From a checkpoint of a small image captioner.
Training: 7500 steps, batches of 192.
Data: trained on simulated telescope pictures of galaxies, 7.4 epochs.
Rows from block 3 of the image encoder of a small image captioner, named by matrix and row number. Rows with one number belong to one neuron. Each number is 500 + 25 x the weight over its row's rms, rounded and kept within 0 to 999. All counts start at 0. Numbers have three digits each.
After each neuron's rows are labels from the 100 images, of 14976, where the neuron reaches its largest size: "patch colour" is the nearest of a few named colours to the mean colour under the peak. Only what is clearly more common there than usual is listed. The data: simulated telescope pictures of galaxies.
# gate: MLP gate (encoder.blocks.3.mlp.gate.weight, 384x192), inputs 64-127
# fc1: MLP up (encoder.blocks.3.mlp.fc1.weight, 384x192), inputs 64-127
# fc2: MLP down (encoder.blocks.3.mlp.fc2.weight, 192x384, transposed), outputs 64-127

gate.181:453500500480489500485461500518500512500506500479533481489513434500444519492500517500578500467500479517450500500500521532500479469498455500500500528500504495524500527435494462500481507499525503
fc1.181:500500484500500528500500501485500498513477447488550493500507518535522481511544564500497562459500500445519491480544487554513500502500521530502526538471532525477544500491500527457474500500510543
fc2.181:500509500512527500542489508525500500484500500531506545489500460500537511539533551504443460552521491500496495504504553502541481495503525473500513498527501500504497500474471468525500503477556539
patch colour: grey

gate.43:476500500531442454456516481475488494503500500550466531510505521530517497500529441457477500512471519500499433468517500552500493452500500519500534487533536532503500526500553535518513469496535520
fc1.43:500462521463513525489529508500436559500475536499516500500517500493489522500502527500497493491500549498462531488500546532500476500540513495491534527500500474496500500456448500500476481523500500
fc2.43:500500518511469500493500452450540495537455518485546480500490467506471472500518479519537492521500518462500496520500452469485500500442500518550459521500504454500500489538478500451492500429500504
patch colour: brown

gate.250:500487483500537484505517506500468502525500500500500509514531500500535498508506488534453523469500436511517471528448529514526525519531486500504482500500500503495471500511500500478462533523486500
fc1.250:500466486460496545535498499466488549500485532566503472495517433547535473474507500500500507532500570500461498527555552500494473472500545515500503522490500489456467499500493480536526477469500470
fc2.250:470500466500500479509477481480520465484490500486500487520500500511498518500483487438500482500483514536500484410500490477480510558494511490515479516514472526500500533492444500475500495452520521
patch colour: brown

gate.0:500500500471500491516517486534500498508500499465467462468478500500500467500550449503500443469500493500492511526459500500510519445500461527500514556500478452517532520500536467588464482500500500
fc1.0:500496515501491477471512500500469522533541455496500529476474499462535479502479500500496500500500492555529500500460485500475459535517481507445500505514526453474468500535471500500451500516529525
fc2.0:500519555521500500513554500500474442494498495480532489500489498442519541500500484477500500496414531471498500480500542524491453515452453500511453452512520508522530503539499531529500500505484467
patch colour: brown

gate.6:480465500500476502500486500485500507462505490540472532459500460457469498500500500494480500520500523496546536500500449500500520493500501514500489500500500449491523485469503500461497500500535480
fc1.6:500482500469457481458500474462490516509500526500500527472500486500508561486500500532549479487516514500512494471536460505551524500528470490492500512463462492500500520460500478465494554492482495
fc2.6:469500509493551512529500526500500537500526499534479529469559500500500491488492473529500500534459500469500500514511494473459500520519469533480500463478500536474476500500453439518500483521500499
patch colour: grey

gate.152:539504539485500511500525500468536542521534475531511500505521500500500479488500476462488509539501500500500500494506419486493500500501495500487516457548533488544500500507500534518478500521457500
fc1.152:462500495513485542472490495500484489529472500463485501500476500500502500505568524531500500501500471498489453504510500500471480500500500522530501533522474502532531500500553474483535500489500470
fc2.152:460502498539506484500465500443542500500473500498500471493538501580513535478478545500515525530486500544503533482486519461535500515496479560500500504520507472500500500515497500490496577500521500
patch colour: grey

gate.286:548470511500530545480500465463460503500500502500498500500487536552474500514467528537520500466500500488477508543537512487526476500459511500500500484500510469534478477528500537482476461500521458
fc1.286:500502500507581494475513525482500489527500494536508481531529452500546540481519500532547514474500471477453500517544500454500491500496486436523485469460475500551500507505484471500496480471475524
fc2.286:500457500491492500500502510447500500500567522523500522473500500485500484546496472500551524518530564477472536448500477472509510500513505496518507496513500526500465478516500500542467500455547495
patch colour: grey

gate.168:516470512552500500500511480443500464521500456456468440500526492500500528500500469446500507564464526552521500500496512518543504491500500462439499542493478483484520500500480536461441475500500500
fc1.168:444542494500497492500500537498500500500500515472483502471468471522503500509500451500542555486490500500437529495511461532500475505536500500518468470500500500475512500519500500523535500500534519
fc2.168:500506548534468476484511500500494470458553500500492485457500500500488500520441429502508500553500477525547519453490554515510500500500500500500501490500541500458500500520476551529461468459461512
patch colour: grey

gate.208:500490481471500507550547442449495498535473473518500500500521509500487489500552500500477484500500490500500466500549518513500465482513500500505500539468515513493531521494444515500536437523500475
fc1.208:500500492454522527479478473500542524469447510500500492513500500536525517518500470447514510506500500454485500473487466524500497500471496500500473500500463483518509500466483500462500500474500505
fc2.208:539488491500480500489535477468496500500559500526500506500474500500474484533465539500500489500500500517466503461484521503481500500500448532580500435457510518529506492448500500513470500500537439
patch colour: grey

gate.235:490500500500531454533500500508497475503500500492465524457485492467499535489531500493500512489500500453538483436518499525485523457521507528546483500470503500500500479500500518495488527527500519
fc1.235:500473499488516500500490511556500526488500500564509485500478500532528475500547509557529468463458521500500476514491500558471481522541500500500502469500500531459521472531500460500500515462449500
fc2.235:429464487520500521499467487507475510500561500499494500485463477523507499500485471444474523464491500500485467471478500486480511456500537501500510500530538452500497500563544500500418502500500500
patch colour: grey; brown

gate.67:485454531500508477453516542500477500483541500508552494558500477529499514500482500538453485515492500493542498500522514500483510548515541485515500500500509526500500475481530498461528495483497500
fc1.67:498499500447531544441507462500507515479504465487514447469486527543520500513500538518491500456529478480414500465526454500540538508451533540500504494487478530500488487500486505456500500500534500
fc2.67:482483485533463500500531535500489466500500469515500473486499500505508500550528531533549480499500507526476560500500509500500500537497483500558476500545488524497484500543554518509515505525500496
patch colour: grey; brown

gate.10:500522540466500500500500525500500498500555500499544584500473490526505553536488422508495500529494498541567500500480500480479476526500542513500500476537516512500497488488520524460500532472500535
fc1.10:517500500500455517472491539527515503514488480500490481534527500551477496475469500537530500500499491496493500495514500487500479500494500482511475531521528530500515518484471466500520500521500480
fc2.10:495538489500500457484477503479521518511500500501483525490501531500515513500455541545500483532500496473527512519500500483500500479500560528486503465492467429500506467530531519500508552499500469
patch colour: grey